Rows from block 3 of the fusion encoder of a small model that answers yes/no questions on an image's attributes, named by matrix and row number. Rows with one number belong to one neuron. Each number is 128 + 32 x the weight over its row's rms, rounded and kept within 0 to 255. All counts start at 0. Numbers have three digits each.
After each neuron's rows are labels from the 100 texts, of 14848, where the neuron reaches its highest value: "tokens" is the input token at the peak. Only what is clearly more common there than usual is listed. The data: pictures of board games with random positions, seen at a slant. In brackets: how many of the 100, against the usual share in percent.
# fc1: MLP up (fusion_encoder.blocks.3.mlp.fc1.weight, 384x192), inputs 0-95
# fc2: MLP down (fusion_encoder.blocks.3.mlp.fc2.weight, 192x384, transposed), outputs 0-95

fc1.361:112148094123100169141201178088081122107112181157109139171118127126118158157111131123106176144108132078104169166142059139090079117139117132150082127121128105163070139098117125177213141120141057147197135140093116100146160121103093155119127117053085124173144142159149146150121170102177164189
fc2.361:105172057185110158113149108100118134128129108150176135118112132068115104118120123114106086144153146141081132124165136129116107139069126122107077145139093133163117131127114127168122220124094060080088064150200085098170076103091132121135069126140131148115136186168147085155122121131196163125
tokens: "first side has more" (100 vs 11.5)

fc1.103:155124124173084111211152085167115142091107058116064112180164157068178070115127162109090169089140184060130160132165180140117141146124083136100120128148207144091107158193153081143132105146113138182123067099141126075204159151127096083096132166139125154125114062166148135159154153137173144155
fc2.103:112129091118116103171113161137108176149095126114142104132127156139071168121135154147170042202200139179093076130116119045152081118142132124117104089086061132160105112050129087106137085194135125124152171178130165102104086099082117142083152157073135121054104104129127137142091119095104136117
tokens: "nearly empty" (49 vs 10.8); "half full" (36 vs 10.4)

fc1.230:080087147145117128138103105085173108126159184171146138131189082114115158120113119091137137126130076147088144145163102142135133160131076114152138193101126155123162102142097082106039154191121091151091110198106146148145165113131128104108131127125156104104167084134098093175104128181175105165
fc2.230:171167126134090161096143094138151135110103099106149072163127129087136076177140121112170129109072124062168127129135124125128112102116141119127122079139105133140066113150190155145153122085153153204168155077134133155104097148095132126138102124146072131127108149126159153072172169081106137081
tokens: "nearly full" (74 vs 10.6); "half full" (26 vs 10.4)

fc1.382:125038134148188102187124167089091080111168123114103120164114117097119111101102151155102128096174091164131144106107090101151152116134088119193102147159180111111136150111103151082186106185180106110083103143092141148092128124100163118135151099100130169096137130098071058150097109132117098138
fc2.382:097119132103090149123159167130107153119113114098157118132131154182119063139160114117084130128103085122121075178143158114103163093131156112103169120130069109092097162216107067136117107142100127120146100070090148125158119130121086115140119172171122175137114078082120173098135134154114119153
tokens: "digit grid" (40 vs 7.4); "half full" (32 vs 10.4)

fc1.363:097064112086128200094177090181112147110113150086176109118076141157105127128135109160079105107098109138125137157137164131113129085179112127146096089086137152120134131085092092171191122103156099111101102143153109155063166097136128161126074149104119095109185179120129135144090102126142178115
fc2.363:142162085196110082167095153105153139164087134155132156123094136099144163213085176143100204162146136094059115096111064131132092178104119112080062167148103086075170122138147101058057141189103168059067130082109137121223095104128152133101111093116119140168095140115112137147102098117121075156
tokens: "noughts and crosses" (60 vs 7.6)

fc1.44:154158109068149138216152100090181105111130158166156117076077160091130114152145154155131117152100143173126106099139117069090164125122113134116142161164132141129186174115184160160130167167086142098137116128165134123152148103104091117134107148055132150073146033137132088127168082115154078103
fc2.44:162150139170102177106136147150168134106144111080146125202219105117140147095122119142131163078145122125161131116100125169116113090142137085186132127142113105078096071084116137096124133076111139143077141103038171195157121141176187138138124089160110051166169114108138152134085171192128130150
tokens: "noughts and crosses" (62 vs 7.6); "digit grid" (30 vs 7.4)

fc1.296:136147094124125152072115111095132193144132147144122178064104182244106135102085142099167178158090130131118091143148134071153116159114099170109193088189175094160121107141160112184154105139129116219160088106115099137107161152175132124127085145139159079153090104147112122117153129114132146109
fc2.296:131117123163134150177139104160099115159142151103107149125116063066129179137097171168128129146158122085111149111119083118152103097141108075115075134077103123120115146144086190080061101109079139085122121172155182106108110126074160103122136111096082164097174135162192150168060103193112120121
tokens: "draughts" (51 vs 7.6); "noughts and crosses" (25 vs 7.6)

fc1.195:184130159122154154122128060143148142166135102129110128154143198172145143138102133187113127131115068088124150123136138143126134182076175163136163044160109147186192142130093149078109122094112143156153126061115154181137171138067148089144196141178094072112088119141122126102142146100192092155
fc2.195:115069188126088150118127125161109145132180136120120128116151105096079099126128083066115112150143150163144162149091119122148177114189150056088151173120139113121168125138116145157131120167157086109128148167122124080147107089204103153175063039075189164144136104174111165112059174119123126107
tokens: "second side has more" (100 vs 11.5)

fc1.120:199119115122194134137124106163119138146144085160152170132077110148113100113133100124129115200161108132106107165136137093120094174093109197157153164120184147103129115136173118121144072077081118170089122093159128177100138213151144147123113100132173107121138105074135170079117133182127091135
fc2.120:125148107148123182093127136095063096177109159183149123138089131112108119105097191159154108081125135111143102121090084149196086118101074142092055116176100129137142122202112080111164130123115095103111160128108145035177155097152153062083116195140146112139115124117111113140136147125089167114
tokens: "stones on a line grid" (45 vs 7.6); "noughts and crosses" (24 vs 7.6); "discs on a green board" (19 vs 7.6)

fc1.277:137139127090121088199177107085164155113176123116103124121133208086126163174150138198113125046107090155164071120128136127100209050122110115166194138100154126108117107144144174100165109159125147113149094133111137110125200102053148112090087177138136138158142129096181092159128154080089150129
fc2.277:169135153151093090075107152152161131076110082131141102127154114095174102111105170117182143129135154099083098141067187112110112129155139169143129174146099191149110133116135067142141134173119129134137104138055133132159122103130165098150104178139100127080167102103071086133158128215149117114
tokens: "discs on a green board" (51 vs 7.6); "second side has more" (29 vs 11.5)

fc1.56:093127181125103160217139142117150120115112142146118115191157191116128149107098103111114097112102057140108067133087115143102158092158066137191151196119110126100120101163162173105082169162141083119142094147104110159090133126049167111108150172143194076075135184100112116144188154103100148106
fc2.56:131074155104170090094073150086099085118177085183176121161166121113062088150146126070133149085119164135130152110227134139155128069149141136091124142141133165153113182111109117173178149156102150105142167141111157140146146151146113182161112100133112145130143115111173079135108121183153136135
tokens: "discs on a green board" (37 vs 7.6); "draughts" (21 vs 7.6); "stones on a line grid" (19 vs 7.6)

fc1.43:131146143118101130087143144105104129148162084163155134151168098118138055120147152115137127155139089089094200159110110080173115096125093102148154098152135110045096154078186185110136121146131144090142125120075106127097163119109083104113116125154081146102233117214155114141170107067161184104
fc2.43:048112163105153101148159174125169109123098157093134126181125122147151167155164061102164181093115157132157060101113166145100145134133198150127106174133094187196115070103105095204116188070167149162110151166130160188075084129147174124145102106081178142129043093071132129111125162115148081110
tokens: "second side has more" (100 vs 11.5)

fc1.184:106182116100140164139099124176124096120185130177158132122112122078110105172117092162115095192161105166105136085125108151125180164108117141084119150145057161182179142124155134087118140144115141086137076044126144121150156139101119094140107161182115094105173095129174157160133147114142076118
fc2.184:127144131183140123122128110133123077151136102151144157153074096191144156110137144108147176097109138143117168194135123086132168118105112117096184117117129113080117079108112139145111078125122134181166116194074084111136110086153160166184087048080090154130066114132068131158134125088155170160
tokens: "second side has more" (100 vs 11.5)

fc1.238:177116063106107110135101194159145035131123121108076132112109187156127121185112119162150162138111107128141101211116147111132105116121173167114126129151154123120126117105174142161082102186162158136136163165183120116137103138075130145140151155120156111060137055153196082074169122190116130130
fc2.238:072179172137137190104172072091112182124116123128163141117154067138156144118119149130101118115159164112090152070116064143161136125119151125151127172104086093114140119132102156096144116059071080111138144085057182121104144146155126121143089115163135111180144141086126158172081158122144119109
tokens: "nearly full" (100 vs 10.6)

fc1.160:061131211117125099097085160097143152183152133112132125107182123111097098110161072149106123167140190153101059108137159179097221197103135156148171067099148182113164121103172160101179075137149107136115139150169139080103188139108083102156105128130108139121139171139124069096100119110138130144
fc2.160:169099111170138143132164119142115099119175135186150124125100121136120114147119142055179139113137097115122149138160159073092138057113129101105068180145099073095130123097146083103140211069109144074153108153113162124117085064163179071061108053134141133109165096131117165093149132135129159190
tokens: "half full" (100 vs 10.4)

fc1.145:145170130106183118071166123189145069105107108079056159117172126094073095138093115175082149095181153114184143100180116151120063134141124157153154159137135135101214170153128120099126118137125185081128111145079156111143177149155083096160142185115093172146093098168143154156155155124132111127
fc2.145:135146106098056177140125149110101151141167055094160087174118083143205205167072155090146089198129103141097102109111109123168144108080121113155116121127126140149083112092174144108150108131062134132150151107185140202174100179098132100135105097117140131135175155124142110122129091151079168150
tokens: "noughts and crosses" (80 vs 7.6)

fc1.244:119088175119198085085135138110195125106148101157112114187129117147119106131077152132187135106083094169105087186137161110100118122165114142105145173132099116148130119185130131139165174205099160122131145102130117157138146153122140158112149110177181191124116149126157142112157093117158094140
fc2.244:209155078114088118145161093144108131172109127128141097125100157183121123073195110163098140111113130095120183101133050123152150142054173106171101100168183111100106164084127116162129123103120129117113077099126112090107109145088135122148127129079091034181133082156101172122155178135120115147
tokens: "digit grid" (46 vs 7.4); "discs on a green board" (19 vs 7.6); "stones on a line grid" (18 vs 7.6)

fc1.342:175139125112150123179115126169072171118140112105128116146103137125137161124147118059157112062163101104132137117086114138116139066138145102138148122113156157147086097143202132110141163077101130103185089180144134106164153169178085106150179133085123072090144143132098155121151092155131185139
fc2.342:099132157222101119049132157115070120124154142168129139124163159106136126121160164125154149107113139139109093159131132045136085137153108080096141138163068131138145125117095124066168155144174158148090163123114146185065167102083129126124105180189140120128130051110139131130095150164149144110
tokens: "noughts and crosses" (63 vs 7.6); "digit grid" (33 vs 7.4)

fc1.99:159209112077106136075157093149135110128129168155079120071136135149094123093153182139091090138113115149135153172088071094135141135159087073149151123127119102125089142159118144102118184084156149085122105066131146191136138156118060168115124106168169093161107133095148145098081142102156138197
fc2.99:119096164205123110141106119141123132126072105130193156182101129144174099145093145093076160154112178134141091101105141167105129115137195184167073090154129112130125122126159103166153098085093103125110139143100087141158118094118138061159110145131113138133134105128109085063158117129068090120
tokens: "stones on a line grid" (49 vs 7.6); "digit grid" (23 vs 7.4); "discs on a green board" (22 vs 7.6)

fc1.255:143089195132151111102227174136135076160149126073070135144163119157124134081119117147141123160113153134185143093048197121162092135143107125128150089158159143091109156211161095167103100132157155052117142150099120154088091101108108145140159100138117107081154173110126115129165092143144169163
fc2.255:151138059142151104103026094114156115157057137139151076114124104158159113162105155073110130145141127120113064152172069162102132206091159125122093122178130123142134092136156140129125102094147129198130127130155158116188133167149125152156098103159140178148120088136160094107080170154136150077
tokens: "nearly empty" (100 vs 10.8)

fc1.92:123112178178117122147108148105149138088100174117140168104055139078071150121125137158149086142120080149136136148114149142078114140131097171087138130144152125205152167186114101121153095144118141163112098137206083143157119152152137170161167163152109149159129182123190130095123122097164163188
fc2.92:139114097121142132132181120132128112175192110072129152136144113167158113096139083105125145129114160106126134147175109123181120123117108116124101119143117117060121090116172136117153124124143103141139158121097147125087150104097159087109061115136066149073147143086102180173080137176122144110
tokens: "discs on a green board" (33 vs 7.6); "stones on a line grid" (26 vs 7.6); "noughts and crosses" (16 vs 7.6)

fc1.354:145143140107127102072196139150142105188076106138083115157131075141135112107156130183138131102138180146162114087100119140160193143131129110103153110184142125083168135149129142045139147022135164080114147104130159150139154130148117117116142131148153079123184103131133134114128189143181142155
fc2.354:085114165149060161116130105161095148163132178119124087161191168154107115172117125082173112174129161101117117191206139162120172137141102109164083112090092106159100097113117105142140128102073144139083196077159133092107089106135109128132048057162153165122153157090123135128092123101154125216
tokens: "nearly empty" (98 vs 10.8)

fc1.271:164116162145117122214123130131116090107111160126110135103141161145131166178140101087113151129165075117133109140168119113078184163086110112113104175134140138085157089124136124086100091091166163168121150098167129127135140138136097114119073200079147130145043063121121130083083093188153124112
fc2.271:068173144117108124123160120125170164069147084130142148135126100099137076110138151177090100119068139177161128084142132112136124043188132098144174090101131167131125117128103174159149109152099114120132135114088120110128098139097188115140114095129162093095207185143150160136134159091066157124
tokens: "nearly full" (37 vs 10.6); "draughts" (36 vs 7.6)

fc1.123:116124124118158120081121156181123129178110097138053158144098156119083122069146134156122154169087093160113127060131123156207169183206125139125130120099164163110149194150145145173189182115144159133154137048149157165125117142070185102159100153140141074145121072139146141150127130158093160150
fc2.123:136128177169121062168125126076170125095155136096172135110151109171206101177142110104144124129154108129164127213127075101129143141070144113143171093134104122120105052119089066061068107124148132166117166194095131055113155107139118152119071106089100112130116129111111162143102201143138104151
tokens: "second side has more" (98 vs 11.5)

fc1.297:115148076140120087103076124108169155145149091133109127138094138141116106136133128164089143091101133091099113114144100108165099082074115193133143092126169082121143149123172166123140139062136159153147122115165077090097110119139122116156096191153186109151172125046132083109111114159155148150
fc2.297:154094175083177161135146105118146141116079185142105129134159095085158086116095149126138120124162098096130145126087113099122118128130121106123121166128061150093143099215130146182168121142128124064126141112095142148129123157126097090102093092178079150100192179192084134143131158139106134154
tokens: "digit grid" (48 vs 7.4); "draughts" (37 vs 7.6)

fc1.171:094129135124139084126101103100175112094137165143149140127100168155122117102148117133068117138146066142139076138129101149150103168070156160138122153130116132159143122211111094125171127105124106188118114108166086145143168142156141152099094101153140062149161211108062135076114129141150162177
fc2.171:182128086124141187143166104133080163167100098074148150121111086133155101092087181095154150092125118100116169130155118081197114151108088120124108073110176062069132130097187108106101139112134140145137150125142076127125135131132068082113129106173120163129186089049173100113150140113090106118
tokens: "draughts" (74 vs 7.6)

fc1.319:143083204147156078148193159149132120159161153117098126106177150048147105124149108141108112158132158055154100154139112087170088150115104100045149138121141127129124163105147115137117139091173132081119125178081106180109103143149105065156166083088195110089159183146124092143134148128110126132
fc2.319:056152127119084144079057111121126100132073073161141121116098134177138134139123183093110137129105121162130134092102090158097168076147145126213093129142107091127167084140091127142180125087132142152118143088169164129126134170124105104100093153156105161158105053124129131031144132068169114160
tokens: "nearly empty" (100 vs 10.8)

fc1.298:135140126120067143128141094155124087073195127080160137147123166134154114161154142099193096138210165099165169075216131126121147124120135135110095146096135144111115193173130095132117124124067111178166086143105127091098113204148178116111131195108104153093087066088133053149137163143184171068
fc2.298:140118075176179172144101151079140172096163060170082138098190108148136180106103121101120103126128109089170113175117094148112082136153148110131187137149139153102110079079158165147116116121179113117122094050155113123097094112098125140073151108137164116143126127144168151108136138097103088137
tokens: "half full" (100 vs 10.4)

fc1.343:166184173121085146093128104161128108145168165146131110197139135151091183154189093123087136099105130127082100169114103128151097128084136098138130106130111105077116177147184134138149132189127151184130112156157103155085160076111163120131141115154125086140058137130150103132164140153132160118
fc2.343:093069190068137068162127102135143131088087130048131139134130135086136227136136126120172175142132059150083117086074148094117184119117110159177161127108157131110156102099139172152110111121116094099096162149115126118162145141203140105183111091122103129181137173115129111129112104107118132167
tokens: "nearly full" (88 vs 10.6)

fc1.46:148107133153136234129187101115124197166110161150120105137087097092150145147115107142110053058155149129152119148118144048143126150143106168109096123171141105073092142120099182090124124105118057153110141136171129132143080129143117112091133143119078098138139084139172148168088144119118107119
fc2.46:107152114155107081164138136153095128040113063128113177149177186141115128149139152146134214162173104117147100086105126193094078078082137092108178141087153115168089081082096110176146140144168152141185153141076120122187145084119194133132126084148142151106076166133092138152149117106143145131
tokens: "nearly empty" (100 vs 10.8)

fc1.5:172187180128163146125174144151151070091116098160079165111148054104187173139150128161117078091105141145110127211058092122088062123096154083169117154123138103172144081157132135108185109121117092171130087086173109111119158155111152111139146144099171118151090146164178104148102128161139168116
fc2.5:095133125125097113121111017140065142152170143122153136121135209115100092118111178148129098179095140118101169133203174072185173142120083135109158083120144197132157155136067124141131103123135185090136114165129196138118139177086142123152122209119094113083154120153090198126140124123076130104
tokens: "half full" (81 vs 10.4)

fc1.41:133176181062147086155178151150158158111094130090121125135119177116117116144155122159119156118117148107152141113140175094123120096132095102110155086066116117106100133159149124163107041101186094104157179144173168134151160205107148139106121148083117153122105129181121091162136164124135135089
fc2.41:129076077145117138132066159109163127126118086156109079150154100148156147114111127061087027147139083146160079125124145190102164099090119173126142157150180162113090131085154145087159181134089165205106127123138116144141137080156112143156109096155088190123132123087131147136096108193063133131
tokens: "discs on a green board" (40 vs 7.6); "nearly full" (28 vs 10.6); "discs in an upright rack" (16 vs 7.4); "stones on a line grid" (16 vs 7.6)

fc1.200:140086171125067071115069133126105158081086154147142128122140097221069164103161123082153137128118106151116150110149163107114130195086086119105095085176125114125093133157152113174125114116172141126144080087185101107095107095077152115067126150118160153166154184111121101088094153170136095160
fc2.200:124150146134136125235162080094133103120164121139086110079102091120119166127088142116092111152137125123125157168129122109187150145108127143168141097108125098091175087161107100144147093105104156160130196106148097124182164106214165098103142117165078084074197155103118126135112044118112127146
tokens: "noughts and crosses" (62 vs 7.6); "draughts" (19 vs 7.6)

fc1.111:166132203153121091126203152049119118117147065192116129122085150110126154151100145185153179093141099090123166170149149121045109144166146127159112097156092119138148189164146188146115086138147187135126100106138167178085169109170100121103159136082141136123106116154114165199173105105135085122
fc2.111:072178062131123141159106116178185139131113133123119129141179123138136097128183133075158090120094125126150084080142143197164123105118099144125130122110124162115130103086068096154145143146123137152146116132097119155165101152078202157148109113146083145137103092095119121043078126167102138100
tokens: "second side has more" (100 vs 11.5)

fc1.74:065138115148101133090166149158116160145192093132159119129135147150107164183091078249174103111117137103031125128105122142171155139163113144147125167110136096128185116098158118107080134149103083113138090178130120098134085137142123117139151149175120102112119101131131057167149152109119093061
fc2.74:151102119113186140156123143051158149167088154154141142151150058095174153098177139097160163164136139135183105123092079091126091137142117141108181095109095145111085149142110142158128122104117142091133166110111071164099117101096160146129067079073093145204128142118118153127151107115107112124
tokens: "second side has more" (100 vs 11.5)

fc1.228:114128104131195136132156107128189123137193163126112093116158152131158139159136133164144145171082177124180132156127124075129102149127139103168117043117166107100082173135104167147129097153174163168142085152148132126120128091098139181136119136080137109115147180112110114018156136071117177095
fc2.228:135135131131096128119128198139070113137122151142179148177134107147145072125125142101142116126141157158179156096129114126123120160099191135062121181139114159130135153064148100160156131054087097132127112165208109130183127119212108148137112090135139115128139045154120068122096119124197121128
tokens: "nearly empty" (100 vs 10.8)

fc1.157:143093119166199141102129129101104129062145134144105149096156156116133117205168167106125168099098193127131060179070123095095101119142099130119138101146143179066085119100145157139136158110117125149132123154137192126125167074152102067125079152126166163133125087094133169165169135109132093090
fc2.157:166208153098056134139123128180156159114099125128100134167117091136148126121106130221110138115139109128129127071155166149099122146153106152127116132122105129159199107083077117149176102112149143072131111091080153126186142165153135150138141100187072066090111144123096127087084097171114169180
tokens: "digit grid" (37 vs 7.4); "stones on a line grid" (21 vs 7.6)

fc1.165:130125201136177082106113117119173131126162080103124174098096116186103131145115179103075146090063120108131191202105148093156130132104072209124120116152145084141150123167132133077133084114089126149126168088137103132115075190172158125108172131178163121168148155129139137060103106189134080130
fc2.165:127133086104131132193141093127073117203077094119121108176161125105096086119117147130179145162176159140124156129112069130182097172051154133159090098124163139121113091117137118180144124126114115119140210090116091081166131119086074155131101079151128160140147128173206191153151107086115178113
tokens: "discs in an upright rack" (56 vs 7.4); "stones on a line grid" (17 vs 7.6)

fc1.20:163147122114143198154179180138168112162145132174144139130111145121117101155126157179165123170089146135065144124114051133159128124131109176165137111082131075121139146183116106062158160181178121159138182141115133139131138186098095096084168126139194183067097151108091150107119070097077179116
fc2.20:098091144114126066074119102136013210082180117098184086123137126154119137138151083101118101121118086159124148132110181107116132137111178081111165143155132160126115131110106145139107117088054115192159155079163128126153170040070130156139104151102092091165164078165109178153146152162193113125
tokens: "nearly full" (86 vs 10.6)

fc1.249:130175132121181117117102133144116136143117125117158038140173115186165114145117121171130069139172137175108120130110091122098144205107152114112150114119152167078117141156147096126069152070115204143158106152116108176094125125140129183180106086111152156177143194133098083142104083113117168144
fc2.249:107146116085114109134084090110162133137176089155142186178169124120139061174144152122106157116125193095178071100062101075070129087123142113101100174122149117135165137054151113085213063123128107109113116150145153113155153086180139123110100097154191098111159082171097084046174174136179146131
tokens: "nearly empty" (97 vs 10.8)

fc1.141:110118137068178186157183173108106068084182125163065107186159093162095142115111152142169133118122141156175119085117117130070095103088119030118150169146172118116076095118135101132133156110178110152141173102160154128160152158116139137111087087117156181146140152068146103134155105173135154128
fc2.141:141186113175104153092166122112130155208096100052174159091105165125136103123135104125103122114172152070149162072161162076193122167090131149100113137125125151133176159101112171160152105101113125113126147141152128108133121124084126161141105130136130104113126130200106103114114160127190077136
tokens: "first side has more" (99 vs 11.5)

fc1.359:189107120147169174167154154093097053139157153143158138114100169048124145205104092114146155106153129142185145135168093065092130129072092090121102130125152160084073079135117131154096113128164101172075143099108148160102114077110171104094149080095178173109128114102137115159101122133173106119
fc2.359:080187101102107119118128124105161149106059105112126120147174120178132140081169129179099042118109115119109085180095172181160126137167166123127137156124115129185182142143096143102136129141117135058148100117138118100171174166186101172177090197185101134130131143114093145106143203134094117165
tokens: "draughts" (19 vs 7.6); "stones on a line grid" (18 vs 7.6)

fc1.70:183159185109137089124108127163105186103140149135132079115139122171085108125111130094144144123097152113101185192163101155125109191118049116138097157151149094106159144071101087144140111166170121129173161090140171180086059140102088123098151134119167114126094130105149150099091114142133105104
fc2.70:121112093140119215141121120127125090140118135149140163160116124109200141088151150155127181136182129136117117130092074085163118145103213127120130122128122129138082119181110137158135111156106114147145176180143095120136192170157159122147099098152117106178221108111096123091164151089132191165
tokens: "discs in an upright rack" (81 vs 7.4)

fc1.148:128104124139212116127116103139146103157180159136135161118075137124124178122189159041113118110127096169150095155138164097101146154126097155085081177118142081174110104170107109096157089108097115187081120075166125143124134102196161108096109117167120184121144150106130193124134126095139109169
fc2.148:055111078154052143120202065118104124150142087113121152128118094167155062080068156132123148130114129048120115104155160122211067144094162129148091117059088156113151179153158106145138132160128145124135104155141093095134152154081081075127090110108100123137189141117116127118122085141117155124
tokens: "noughts and crosses" (94 vs 7.6)

fc1.36:166117089126186053115130163083145072156116084129165114117135107177133119092155119111137071133097124127149155087156133097147140107128125149118124106160103092113175147100181213078149076134105204127090114061161120158129148152119102110136174169107167110145199131088183144021130161143136114139
fc2.36:101116148076096139134106117118127148132094176128066084217131144182118089163080117190138154135109121105069146114067089130126098146083156172159125159128186138177140120139117132207148169068107106075185126087146138106108109155166163107111120140169162118094140148151136134161145078107130134128
tokens: "digit grid" (56 vs 7.4); "stones on a line grid" (16 vs 7.6)

fc1.119:140118103157111106110071166174124118121105121098090154189116090094088148130125165106116100085173162086120141121104151071104184085125096058123127178107141139121056166170110120136080091128144117129149167077156165149162160102128161162118076102115074112123162180134075144171172152120181143138
fc2.119:099058114143100124175082080126116178077134134158188109095158166150132105105137151084130117146103114118157105100157146142193104156130104124151142192094109075119196127126173109150121125127111162185122096188105102132158127136153144140110141217179128166101150105136188148112079194152042080130
tokens: "discs on a green board" (56 vs 7.6); "draughts" (18 vs 7.6)

fc1.101:104047164111153038138154145156153126140154138088117107157077116126128161170119139142149150118145130068130124144139078144149138131131186154155132175178193130110112125132189137221108096053158110149162074120196112134085162146108095127094129141071124133185121154113094047098108155116103132149
fc2.101:084132107172113234061094099103117130156064131157170183169199136095111153130106167105137154092111115110107124133093150081179104075146105112133128130087118111115174141183073151108114148130115117139057127114153127116078152124152188102140111159180089165078189121113095150115113130171148136078
tokens: "noughts and crosses" (39 vs 7.6); "stones on a line grid" (22 vs 7.6); "digit grid" (15 vs 7.4)

fc1.109:100124113146107130129112151182124152081140149116167095135110066113120104151136151172154067179121149182162057165112133030108176073103152139126114139172085090133127119093119059132152100117068107069136148109095085122065173145156096081153147117080138127187152155131132150078162133094174135147
fc2.109:157149095086126134122169156060107149158126109171063164109116174130128105143080125160129180033104089161068194087085114190126094154153143101106116160117132141129132153143131165154128158083169102149128123106170132161132090138121159147147113131173148110113119093163130130116152105159112067144
tokens: "nearly empty" (100 vs 10.8)